Rows from block 12 of a small segmentation model, named by matrix and row number. Each number is 128 + 32 x the weight over its row's rms, rounded and kept within 0 to 255. All counts start at 0. Numbers have three digits each.
After each channel's rows are labels from the 100 images, of 14848, where the channel reaches its highest value: "strongest on" is what is common among them. Only what is clearly more common there than usual is listed. The data: rendered scenes of toy objects such as cars, trees, mugs and chairs.
# conv: 3x3 conv (model.decb.0.2.conv.weight, 128x128x3x3, each kernel summed), inputs 0-127

conv.2:100103125091107050121138124140077192138132115183070132110113167138110101176132131128133111134105105159144091136103165155115153082135100141115188121124135107114093141075176076118052092165111146138164153052166145107097128124157145146155124064154139161175161109066139148127128132170171082131147156145110141093123141090044132141158087123191150106149191112144082152127164169152121168186135
strongest on: umbrella; largest object: umbrella

conv.76:153060106144187088061148190115140101179108122146180113155149116131122133087098148142114101094103130175165148161131148128183102137137127082135131108165160107144177157166126089132063169111158193112143107122131126114135115133153112110068082136156107152102081094124103138141171120161160093099146126085109149082016083160140067094154152115132127148206128107116115143097108109145141188109079
strongest on: table; trophy

conv.10:106148121102186148191108119099166067136176125139090121138121107159148161082111104123197111077137127113153094162120182093118121052129098153069093104146099082142069117128138155090060122124088173118155202108144147090127178106173113124115075092107113091057118058161124166098140154189119131146133135124090125142107125069162057145095119135091139163100101141103111138162102129125140124120123
strongest on: trophy; largest object: trophy

conv.92:167144097132114161092173139111178143090109124140062147118154110142147136123118123072117139112093183084120110056083184122138164153120139116094139139119167083156107084087091184175070139153148075168119109144113128174125135077124128060174137102139158116142188130113128066127123144200122131128112160082101118140155137043119148126124071103101075142134163085088103169162084121085169122133167
strongest on: lamp; largest object: lamp

conv.116:165108145045179153065104202101159101143111070102150140123105136130048079101107149145169135139165168106126163133063170128122064135143124098084161136149181099070072107105133088090099105108127107139165147133152128130113152209124128151105124101068144067100145154150157135155166106160100133076096130164123115131179102127119088121144094116140135081114100129058151136142149114130161162104156
strongest on: trophy; largest object: trophy; bottle

conv.46:162063171142116131155130057140098119158074106105110182167162134090097119054086103122220115120129119112174194143143137139087107158123134122125110120064151140123065172088152174126120111157112082139141139131154116171062104136161123178119109097146132169213106131154117099111142064112090175111128142117081067122156129119120144083117141109135071155102111088159131066115107112145146116120147
strongest on: truck; largest object: truck

conv.89:118116103141159062139124117163111143156127109105124125103116115102130061150148125145101072130102155121118166068176139134180149092078125160101134119183157146147158144147152046126166110170121202136173160139183106136115152132125103112060111124138150105146099098175148086173166145106194147185117114210119121118133142168150151082121106095122138185159107190038120142169088133143115135163154
strongest on: lamp; largest object: lamp

conv.20:121097096153055120169143138102124154132135084155095120058176109159097096146124057108127129163188134150065116088135195150142109203114113143085140128128106084143129131177097080087135118103116105090191136071134128144107118114115081152141149102148106137095188113200126139161069103146111080102093115123108075181157140153148058115165070157115130144127169115107156115182158131143147150136108
strongest on: barrel; largest object: barrel

conv.26:074084175132062164112082090126140151095106187127150163100159084073119108155139095102138123150156104091084095134051150161140137099092169122151099134118116163171120092131110132151120076186137122132094116104115113169088092126171129134091088161145127228090084109172131163182133081124163131129117097147166114073124140120156077102126071153174138084080142134083155123110155195131119121132130
strongest on: sofa; largest object: sofa; dumbbell

conv.87:151142100181115083121144125131167134186188064081160097069136096115169131093114099173160153141150085146141109126129145100174143151094187164124106060136176146082130127062179089135105174153144124107163127111139107131061128119164148121130094139116164164098129171115111074106122127148131146112089102138095090116133111125119071094156121099110090189139183130173144121097110110152104069171223
strongest on: lamp; largest object: lamp

conv.102:187126090100107082134104144127137122161151130171139167150156127042122149107120111191107152158137158164138079061099108138049118132185094157161132146115079142090185145147105098111124211177168090146080152111133106138050117135164115094117102103072114085107124111088143166145103137157171141108108130069126131083150161114108138148151155108111133064129174086085173157134146121170096145153124
strongest on: lamp; largest object: lamp

conv.51:106179159143180139127126250178122175159128139093110140089163131161147107115143096204170128166103059116119123127100081132109137136105187161078167175077129124078115164155094180118137113117090124122132137134141180112106108124140128145127191129091109131144136174112093130130112062122124061129104122111118111134124099082166163162114077172136097096088110123075095169130148181078140156110110
strongest on: car; largest object: car

conv.22:107133113153112127112089143148091057085137119106053134147141129063132117105129085110134134135058140079098136098100137120074114051105107093075133109177086104162161139127139188160138159100109109134071057123169090126104117116053161111127110142137094159097147099144141084151161141117107147179125095105170088135140180114095140169051159092149117108123119137081127132098140111039138131090111
strongest on: snowman; largest object: snowman

conv.68:127122159145111099113115092185066082191098116120054108134106108112071188147135125210120135104129137110124145096125066110188064107086146147167110159168119086169114171139160133065107058144139198101163153146095087155117129128094125144109131124104123166086172125129122097137126068114112111117116117094076109121074085110118067080130087129184142111107104120106159146129116120111132143063125
strongest on: arch; largest object: arch

conv.82:164103120115119077106159159152128087106138137161118202082128211123175069177109102105110096090162134119082157080111097122130058092067148135126088137071138166166092139122135118089157085115188144130092148164089137129106113145145089160116159046142161074134134116134140110125129104114143136096124071110123145095119099051126175135126113115165121133062142116135126147112167048113148115173167
strongest on: count: three; ice cream

conv.37:129168152183078165152104100072132123127138138119124124100148145159117105075096112189135074169151107113140086094139105131120134099091095107102141155183189104122023099115103069099185116185135104086075129121159104078132107162149144126156156109145115109105079177121133116138140120118209126135174108063115145142137092149169116148130096109136134180122137120091038139185094112123164140096139
strongest on: tree; robot; largest object: tree

conv.85:125158152081195162182127106106111145082134110137138186123112127125111131127077137116050100151104151209178105184167088111133104109170067190123106163100111129102111136137127114114083164195119142130143127179119148055085138109113112109095143132171101092111102152110110104126171062122168179124144094106102158108157113097163176156131096063118121158122084130170173135077148096104133177128149
strongest on: mushroom; largest object: mushroom

conv.64:149134095086111138119083102149113161122103130124129181088142119152101145129110093193122212079062099133121100105159177118071140079123070160153138144181129131118138160134104097114093175118163124132069158102085133141093146154153113122154139082100136076111143076118107163105187156139166128088059079213117131130137075097112102097214148138110118163120103093147090125119103187125120130096103
strongest on: dog; largest object: dog

conv.96:121145087065110140105151129091151135085082142188131153123138100094107075124134127052177124079132158162162170075128099100116123139117116058174082118228147123172077138150124139155148137074155118079128119146140123162133092119130099167124097103149103138148101163151064168087086099188174121115100150115111059148129090165208095152138155118092106107147102127167119125131147143170162160119120
strongest on: truck; largest object: truck

conv.53:124163160196136111147110098130113150163142116143136121092183114128117146105071181128099118091120171124136075099131090115137176199144160144150114127142156147131163130072092141121111084136099188072108102181174213097102181210145112116092167173080167146082101131124160098119122072104103140106099103121097131133084120134163092171110125115134118111110092133091112149057169066124164167126159
strongest on: candle; largest object: candle; bottle

conv.80:143123147127129156136158139142141132167153153145179151129187152120168154109138183093120099114122174087072084107128206131191080131120169148105136141097180132196177175113135129159180140133163176099107112145113147129187167219128199141153156128112126128096146141108183118146131140219133155155137140152161124078132103132140135173175121104129076104101153106129107190151174129130176163161121
strongest on: candle

conv.1:148133107096178103117125155129098112152101113080110117109121155098100123189132198191136108101132147123148123157144188124143117163155092104125061196135164144111105072125119133138069102174087153141118106183092127108078216100100155165076117152127156087114148126133133150142152124154069100132168097106150025165098154120125125150077122076087174118154114132122055143126139164105119154129169
strongest on: boat; largest object: boat; candle

conv.6:140138155103114144079093084112157130146045126127112069118094130122130128049161118159106148135135077120102108101150133111138063132131209150104143127152123131087034202068109099155111159135180096085156142136113057109115139151109128125153156107156132079067130194139106090137163058171112142098127150178143166137123146124108118148158110082131089129154100137091122100101106170129094162135167
strongest on: teapot; largest object: teapot

conv.84:109235141107159137100156143110139124113102115133093085112186142161152075147167145094064114100152129187133113081094131107104123104128106150108113143116190144115130135137183116137108118149096144116130168128167195156164151083091167149099154116129121099135120122095174126119166131082107070106184101107144146144159121116133106138179057099099209145088090094112117153160087169125105121152229
strongest on: mushroom; largest object: mushroom

conv.0:120136075071092112076122119099158159164144115149126134141142121109144159121155149145173068075117166112091168107096155152127150094125115114111135124113102147138062156166073111128156127160137092194194128075149094144121044162136237114144125126187136070161112142128147106133113107164101153180182118190111136119165090112142161121101072103069102150096141161175116110144104113132135155080131
strongest on: ladder; largest object: ladder

conv.114:141130106097176145100150119118146093116130143141160150111143098097142145067134159076135114176115100103111117104122108144156146204165112188155130123166134219083071099199183129123153170123115136170155093098155136159121147153133117164130133137156113150140077159114136115119129138070132160106203084163078150113140108099112101139158070130196140111213169117101106131124107170090183146060160
strongest on: pine; largest object: pine

conv.44:138111110164060159118145160100115109118169110110153063130111092061129150165132155202100176165197147138068133128083147139140131112173148069149126128050108119094104029106116085125127129143152108103116116108132119122125112094123112126165103204168135156092098069118086147117095142149138149145106136079145083118115111099129136080121131116191123134109077061138103124162089124142069079100141
strongest on: sofa; largest object: sofa; airplane

conv.115:208134153132133116158127156137123131151156150149157105126141093116140163160160138140167120165171098161172164151161166164134236152132173175160127173137117184129118123171101119157160146154186150158167171137132139169126135197130125120094093115175080150121109180170180182107170184166191156121127112154108132162126088160131119131137146176148155121199147097163182143175130132166150167126144
strongest on: flower

conv.32:155134106070180092086139139129162131150156105135170133144125145159099077146116165145147152106167105148162148122107086176207083140129122088096134148133086143063154175104134107165159076153130164127091121109080127097094161175162084121117119084120110173172107119092094125096136127195134067096119147148126183105090124112117160138151135108085106195082117142124116073165074098091186165182074
strongest on: table; largest object: table

conv.97:163106163115180092164102155130082150181103098152095060127113079108092170157088104145193117118112135133112130138137137122129118101141109147141101103182115102153086168174161082075129059139101171135128139068094147176102140186101095137150136149081109117098130102097132136122208168162137101127169133118038162160110118151143065127119101084171176138118094163100114131091160162097118128068154
strongest on: trophy; largest object: trophy

conv.90:144100123150157139185138158118106109142130105137091244139132114155129153083152137167139142095116134145115131122152103136152110140097137094073138221091107169142129104156125080148167123127116123145115191139100127187133080125138170088145093078112100063106112214101099102108113130137101124136059113090152133154165132121064079131106115113112115170085118059039106112147100148139138094104145
strongest on: teapot; largest object: teapot

conv.18:141128148118165159110174109151179084126102109120153152070094065088156121099119159226188109088111149083120141107162097080132073073085106125110133132098125160105107113162120088138123179109073135120090154148152141137132142137101063082135132147135172184136105147121107122086154110157172087150124157207141131114112123114106119120161156107111109101125110182111040108119151153120206126165075
strongest on: count: three; chair; largest object: chair

conv.81:127165173122143175083091066152128099104090106116116066115102092167115093180127116061145117130119175130097128089101088129132097193134167108159137175105161156106140094111179115124059115127156116075118128089151084140135092134114130114143140189115088167123148076145095162111109049135162187109104092095122161118144105089162162096149076034147116122107081115111143137150175161154124130101084
strongest on: snowman; largest object: snowman

conv.108:130177174169102137126182156134138146162165126112113115091167183158131160088122096113083122102148111126151110108118166186095129137139153152114096142068096173112105083183136105112095122163108147115160131139180148080155080131152051118109146131187113072099140138116137180101118076120103085106126128106131055114149095146150077076109107149130103083108204078195129137132061162144119146146193
strongest on: tree; largest object: tree

conv.88:156143171094172142238114126134124138133124182146126113127107125080135085165104102138125038164153125122107119078099088108153130255185139119203091108126092097094146142118161130120155132138112093126118151099092079109104103137123053089136120113104143164112124147102138120150118139133169117122175141146125150124121078081100168091094149060121148114112125119069147076108096123151108095123128
strongest on: rocket; largest object: rocket

conv.73:136128132095136155182172107147143105079117106135119093115122145107150068128135152147128127171063178155117109099064074180126106146112222071130146127140116168115171144108107170105161151146110129213152120157126167107111133108036108155094075116116122114122177151107141174113121121173101104113175074112147136090171119112099104124130195179153052091134124128074132091157161118138110117143094
strongest on: rocket; largest object: rocket

conv.117:144137070080137108104134128088137099113116138148163111127172146111074093103119123062150149143139168227159143119136161153121108095167140135116128149144141112119112100151133106147135093131129155172167078106150157146138116125112164083117099115238165103098132167145115158091169125105156065169077109158152152118099147090106080196078135146096155089103105145076129111170043173124136120125059
strongest on: snowman; ladder

conv.19:141107070118159121080092113135096104102087150136137160087113101111142126145105124137081086142147134116134092151104089134145120175155139121121193146128100147085061104132119108127171095088129118170200128136078091115092118113091155103065094185089143129184101178145136185116085216147137151083159091095175111179151088143131122115110123219127112127142124135165063158128170146171103125090166
strongest on: house; largest object: house

conv.125:101131160127111111117080087119084141248110098117104074112140085119107159157083090168088104080118118132087140134162154132098166090110100107091085076106070117075072108134088140093100113153101149101079137086082158210092127167109088100116111171114112114084142125134144141113089154120149097126139113101118177128181111100137143133074089163120158184106135095117149077135125117075133105170140
strongest on: arch; robot; largest object: arch; largest object: robot

conv.106:138096075139104084125210133117114090102183126115169136145135087094110142088091084125145125097143141137156150129132157068091085130115219123121161127130150145116170079137116106086063120133127146130109111123099073126082132133136201113143143127130161139187138197104125110103122174132161098121076149104093113074080141167106110112162083118105167164155115135108117178066111158082157081113043
strongest on: flower; umbrella; largest object: flower

conv.91:108190097110123144103161148112118109108188134140124152070089151072089100033116077117140162129133137101110109062090102096151110132115111095156058114074136152089098161135183133160136097079122111157176144179076167144098135119086140113103136095114133134145116115100116064094092134175140140187112118074147166143124130119165166085128184045147156097174108178113131134163137126100136109173133
strongest on: lamp; flower; largest object: lamp

conv.29:201107143104194160135151103157148086164167108107097077114140052140080113143128113159177136100125072099115172107099105139106127133171068108130087111128135133127136178171063077151137159146151150233169149065104113126081150152089098116159121139182152144188166112111135114123097097080135070116161095092179138084128145149101136078149094155146132142159066151145130130119144118113136123114138
strongest on: pine; largest object: pine

conv.17:150152117143133122134197080176108136241080124089123092105081127144128136133115113109081113128099102138155146134148093078142113110047112204149105133157157084136156120150149128116148126109083158129128122095177229171133170130158138160161175154133094129107151155139149176140118180080154106136098106144098118096127133093135119170110136140133177141087091164152096153100181144059094111181126
strongest on: mushroom; largest object: mushroom

conv.42:122133127157142122115114139142119094103124106123140125140155118137118076147136092120109050098092090106204138123080129140108119123118205139135096104077135168138147140191197100131140097073165128115191136061130061124105133214095174126166144134102149164102117089145129091172140112098145094158170111169053080129133134148140094137113092120121129155105187134122134171147183134170190068104105
strongest on: ladder; snowman; largest object: ladder

conv.111:085152102136088152135080098111137098080130109136174095098100110124161128108075145132083132121082126141115110118127180122089189115072125115137118130153038165127108104179140132146138150071077099164096103169155120101132081215119091088107130070116127097111122144136142127098045189152224109134122081191170119090178104151136135135109146109132129183136134187124091135110138145125142103123127
strongest on: barrel; largest object: barrel

conv.16:173072112101162139144139118133146201122166105109177113119159089162104160129163103099177115134114159166168119172166180146132116068142157135177128142146166130148068131172138075111126144150175111128161129150147147149117184189129200113144131109133111134152167139080092107129172185226130140105165135132142122123137140161127089150144127092126182137139177100130121136100073162142174217161180
strongest on: flower; trophy

conv.58:136174106129124097133154170179092131115159142104176203072145138107056115142170133111025163129133080121162126140174133128172139144170134159187106217118148172112141121130165160083124136119158116092111190133111134138064109112126191132078130101102130128114185125108100096087122127164137138120124084127135108123154159163098134162131127095165076174114067129125100139174182138142168082110110
strongest on: snowman; flower; largest object: snowman; car

conv.66:085162066100073137110083162138152098110102138100186130128145108067126124145075088054135114176137142146099086105084079132145091153135137160122127164123058181075168137195145124111151103158107137135102139130135120141099088134103140034090067102143142196144107184106097143084157099099101112118104123154088080128129150097121157108169112082155176111141145124130071112131118194147148118147117
strongest on: umbrella; largest object: umbrella

conv.103:183128121090179109132097114185050120122097098117100116096168214107130106141144086161138176099117083120138106153121103131077145145154139112151150142111084142121151092121089132125136168122164104136174139162050106091122189139162158138131100110152164098115122105131093085168118052123117069143117122236071112154097135166102119116183101126137137071089144124126177089162134076125147125099118
strongest on: dog; largest object: dog

conv.48:160119129163115101152085119136103098095163122144150138123139095092066120105097178174097084119194054159065105140167137155064124116119093100145103190051124096074095139134120147099082048107099119074162132074131103133128107143158179126132142108125138102117129108130164168158145120164148164144159133155169170141122119139050117174090106112131142149102042090099141083129146157130104126160147
strongest on: bottle; largest object: bottle

conv.61:079151160164060144133097185121135143105112157176128141184094091104134141144123125142115159216127127124077102123189169161123132112110167142095168167086092131153131108129175144150118120103181101141114140109108096166138051135126184172137076152112150120128109076114156160086167090125152176108093128053177110183137130112123103113106095075196111091126118116161094184121136165121125118093070
strongest on: sofa; largest object: sofa; dumbbell

conv.12:135100086089136111111126116087125060112106122158183124132100143087133145012180084147131142099149133150150151107134111148127093104120189098145152127165077126152136196140128177132159143183136134084162085169107160096154165132105146142105071100114147135106140203132101116126175110150134130102099158134176110167102136171116085140203122086143122168115131137097091079149087084104185089126070
strongest on: teapot; largest object: teapot

conv.86:183137078101123142144156134158182128169104131153112173066063157119184125151146136032092128173181080145126178114103124115159123132201154161126150151159122191159188151082120074115111168114118122150118128150126123137115078137151100117107114132141126180165128095133018098100090103125197119132091117139098096125114137087163101116080117149161114143108167119150122103109074096138095115139124
strongest on: rocket; boat; largest object: boat; largest object: rocket

conv.27:125169161159089115143108086156109114127096155132138138107107166108105155061125153159099129165141117145195154119119126110084106129134100064150156167070124085150087083154105089115063056164111118135186091154133114106119112183120185143131113073188096100152110117095090169116083115156146102159111090105102068082154191160115142100070172135101112167168088080132106111112121107088174133089134
strongest on: tree; largest object: tree

conv.75:176089099138115107129088101136091120123140103126169122143187152115146143102120138147106128159174127108167155137083086143215169156149176124100131078098124144128081110096082090057133135141116144183102131127117160144137151193191072156067072091089086132098119110062136098106129091122122119153157119093167124114119122067067101138170113117089109058152186171059125106141147104128151138128116
strongest on: barrel; largest object: barrel

conv.101:148140169092094100094113100104074104099147147173122173207119126156144141108182153136105075239148156152162145139156138150127135085147134136144106186103125111147140161103129094184157215163127072138151129147118177114179153119069123125151110059125129146153173108142131052099096122125117105118142143099149146150154143117044108129127140158113108195125087160088118113180111125124123099090114
strongest on: mushroom; largest object: mushroom; teapot

conv.100:144148108144118162141193112105140118190146159139157128086071078088152123138136065068177131124144110187156092096109175102090123150146159156120114145166133169105153154172163126124118108149096133124090156079203083133113087140153105126149101105119181120133158117127078104071156171100144105102133116122127133128176107128133122113117065156099084189119094115129132095195094235155095124068128
strongest on: rocket; trophy

conv.3:116088099082133140082077159189097115135070101082142106145127144157045135085096137099135170156138132135137133147111197122028107092124103163114143159123154125066098101090108149114124115107120159120077026156089137124106190126132068107175135176099158112116120122138103132103146103099087092097145089167132124135148125128150171166176089096138136072105099113117126164085132151131150169146090
strongest on: dog; trophy; largest object: dog

conv.15:087128135158144130178049093083087137147158084102188120123145131106150146108140143095139070064115126107166092150071128163097117092154110091137158125121137082120172115100074055149128179138152125157096089147148138140107151123173105159093174096148140123102164110123108090092137066119170164149086130226116144149133180086137116106098134102148123100089118215176156131118132119090168158108100
strongest on: bottle; largest object: bottle

conv.95:074107144081138105160160163132135061103085104107071134115113119141151140128067145054144142173148121143055126121068146159103176125136138155085083081139105106143168156178117104104154162091096108180106110093192224110164084134092149121159096118142139130171115130143097154110117110158097149170122100172173183128142102097123132125108150159155118091111185137090147131057094117134092112176121
strongest on: pine; largest object: pine; mushroom

conv.119:110185145179164151185222105146144084151100117089135073146163116092128089173126170063123124105086110170110180129146147116126074154140207095084140155129104132141170104126158149120077169095125083146161157160168143123113119141134076133110139124138104147073151153135127153128146100098140136186076082127069106080099140128126126110131111092127110156089120169144194152168191131131112129111058
strongest on: rocket; largest object: rocket; ice cream

conv.36:139099138179125135120150133102124110091110094103159157133121084104108138098127167139227088100186119071157106176086082120111147127182144103049122151095134074090136069148157161162125146120145159108064193162098176089165179171086121099104177139140123126111132118104131143137092139125153137188116087125134126123156116138102107138172174140188084109132071141048089125121141128141149165155096
strongest on: boat; candle; largest object: boat

conv.7:111121174131058108120127174159096150106174197135150165130159113147146108137109112141109081111136144148074131124076156102105145154141142112081135128147065100114130217107157131104220129167120096146082184088119126153168148102163083101145176075176109097117141076117161127071156130080136180152113074150120087076156105082078116144153143104107169114114116090155099130185168118121122111147146
strongest on: rocket; largest object: rocket

conv.30:159143130061116120110160109099160140108120139107165130120131126100114169096117114150106071143107132129150086084159143089114196146113130128120084133152061105152100139158133134206133114120082132141156156103165082149151090108104186100138123125161160087096088062192133126106063132127057108153121156199184078097127086161114147139119149071087085086148109150165097146127150103064071136151176
strongest on: ladder; largest object: ladder

conv.113:062088156105078131140089123078109074090101156130120069066122132078153147181131114138173101130139152143089148132091078132113145105107145139124205079057162110092158082121157136070119108121176081155108131142120151107119118106130151123115136156126128095104112070134156152112091178112107152072158139079169157134076104122097128059122176174120120092122111134180098077070101155131118114072090
strongest on: house; largest object: house; sofa; largest object: sofa

conv.120:090113156128102189163106140110133111064110130097176075151106078094098117157133078151115157173137133087040114124088131117126138161130139094122149124102139182142132130152136090118114128109194082116089086103140155102130124157110150117090141255113128166121147084091133195114048129147135173129100110163118107140137109121082108071154113129138093115109132137154139177131063189142137113108144
strongest on: sofa; largest object: sofa

conv.70:138112112135113086172117118117149106183123129118177145138179123131134152125127140115135123142142092144153145155109043099112167138162120154105141101105137116157160099118156139133086133092110160159088091133034106151152101159055102163094106106100145174159079139157160110142058128094197133152133126000096063111108143104104138090122167082138112132146047135126135134113116151108162113184095
strongest on: table; largest object: table; truck

conv.52:077115108137174127091158095082149098174124127148148145136182119117157106167135088111152148082172076087099106176115220114081144102126097121129174125162113079090095161147149114139106106094147153094113093138122121125148113171138119108133068105165155127065094143120132114083146130134128088048128104200168134118149071162088046176192139161119137102119138126118134129091129103123154147079056
strongest on: trophy; teapot; largest object: trophy; largest object: teapot

conv.50:143126122108090201093083131118141130115126114099131147106106150203119135136173122061145146171195130110113102111060108074162173112108114111139113129092116147186136149167129107155130146108186130142121159143145154106095129138123077149136131144116161099132125142132087132145107144159071140040208166115091165160179090083138127079154062146123106070127165045120163110144126173131115178088106
strongest on: mushroom; largest object: mushroom

conv.40:102125005119094072096105130132079112102081143095174140120095098054101157098148085102117093173157071149119107123123184100073107163120074182178123065090094191096137106187185121094111078143152134152138078109130108119139141196137142116132082148111102088129146123101126136083132121091113119126098082088142114105164152174090144141166118096139093156127119122124125118112115116109103115103113
strongest on: ladder

conv.41:133135063072124074107115102195145124086123131097175136087113084111108133113136169156104125100093157128113119113064129044110164134051092229068142135158114108107122181082124158145142111152092106133103138151141174160129141112117130117154127101126136113117172081126119109095186139136138124094093120200153125129159159096117134192088092101134112105091117140043100152117105134092126103114192
strongest on: chair; largest object: chair

conv.72:101164114138161125141121141111071038158124143129115110180133114085118157101131101087120145137138105180169098117091147150134118085140161150114111129114118189148190206134076127164100141103122092119101070142178141080207147147149119121176145103111051109162154139055103179075116081106100097121114141108148178145118178133126120151107130104062086057109137132137084087157153132122128135119099
strongest on: teapot; largest object: teapot

conv.69:095216127147164100129118175076097117148096140085113152139155125111115130154141152126163151148072096139158167100140136153102154187142100072130094068097111135110100100122098165100095095112060089087127103151200152104155103175111162192131129081127075135172147064172123106101071091125085107099120130134081158163142130132151182142179128070054127147113154088127152107098142126126174125137136
strongest on: car; largest object: car

conv.62:113173109106109135124066153104114147060120093155132116115102153107136160136125072145094120132167114166166105080125097129129069065168088113122095124125178118117079153177125150157065147191150127192151056136117171147134159131053092124132070115206130112139120114103139150078149156148139143083125109047143177078164115109121117153160129134129113172176102102142135098120139102112146102100196
strongest on: pine; largest object: pine; tree

conv.14:133120078155161155121146148103136107084147058144183110164140102121123093108116132079116076138108163180133079153122081141082132129127085105128092160120238149111111122121076073110176143134065174092126108131099156115143129128113076115149111174120081103087072058119105093162091171118119128131174135109194110141148145133103157186173103124104135118084146156081116139184142143151189127149107
strongest on: robot; largest object: robot

conv.47:138172118120182122115140145147107129179132124143145128147136134141178120108108131178145128141142101188205168143183141176126147195125157097140137142147110176117108186147159082146087177159158170142184128177202191099187160169150061173085138127163102130152118182165163141076148072122168109100117108087137173106148139173159135153133158148103130170184101152151157138128124137181142110134158
strongest on: barrel; largest object: barrel; teapot; largest object: teapot

conv.77:121111116150115123125124118169185098129100078041101094124103085145106124111125221079174160117102120187095110092144147146114167093096160159132113155126152143109148071084150127147159150122094108108098119172180124150124064149097177080125182129094101136117033121148058115149086131106151124107128065172134125138150158154143166119136150124206089142169172089124110130127087127142146147138168
strongest on: chair; bottle; largest object: chair; largest object: bottle

conv.110:186168093161159108107213104140111131115105132151151146100150147141163165122141120183111146130107132126136110134090151117132145154139147117165178141098092120120069090076163124142117141080167119111125137147115155084159090112150122118085149109044112093148092180188111156126067188159064131078145123166109145116140124135121125121133151188043112088170160098162126108134203111161074121095058
strongest on: house; largest object: house; ice cream

conv.33:124123143131139160147045121117124087082123113114103105090096162171137108155078112155068100159181085126107108156127133125141177120144186122141123134148150121121103148149179087149133127118121123127163103157103083058134101209088063108137158085105132143148150115127136102145098106167250143126088063122118124135162112126165081051128117147131173189121142155140144183192145113122128126122094
strongest on: barrel; largest object: barrel

conv.8:154181134124099148128096144078133071138099087121098142109108117167134116150146147141226096143084113136174189137098124169099123112129113106139116100076091118121172100093114137104125105107109098141116133126126194110111101235138153163163140073110121131131098147163084109136084036120225104131134124096113093077187108100127145104136148137080122127117075125163119100129124097133201093133138
strongest on: barrel; largest object: barrel; truck

conv.79:131111159102118154165122171100117145197082113135177105086124109106167200142119116238125094134156121136111144125134173156170075044096121117056100131121109120155151109162096162117128140126125136110149137142114127165162135112110166103109052118134092112112123154150164125119115107127128110115160085109094080090107152183190127087145130071119115118200150131084189137074180105164116093140092
strongest on: count: three

conv.126:128119122168109133097155127140145110166165130182158112109143112119064121112141196141141176113141088115128091106139162159118164167164104161184116130143109098120121127060115132083118117074142131133093129096125063127186147150153148118140176190072230167157216158120130116106126080148183102092166129125145121106042184175117120117140116106079114157128109166132101100099096075140143141108109
strongest on: rocket; candle; largest object: rocket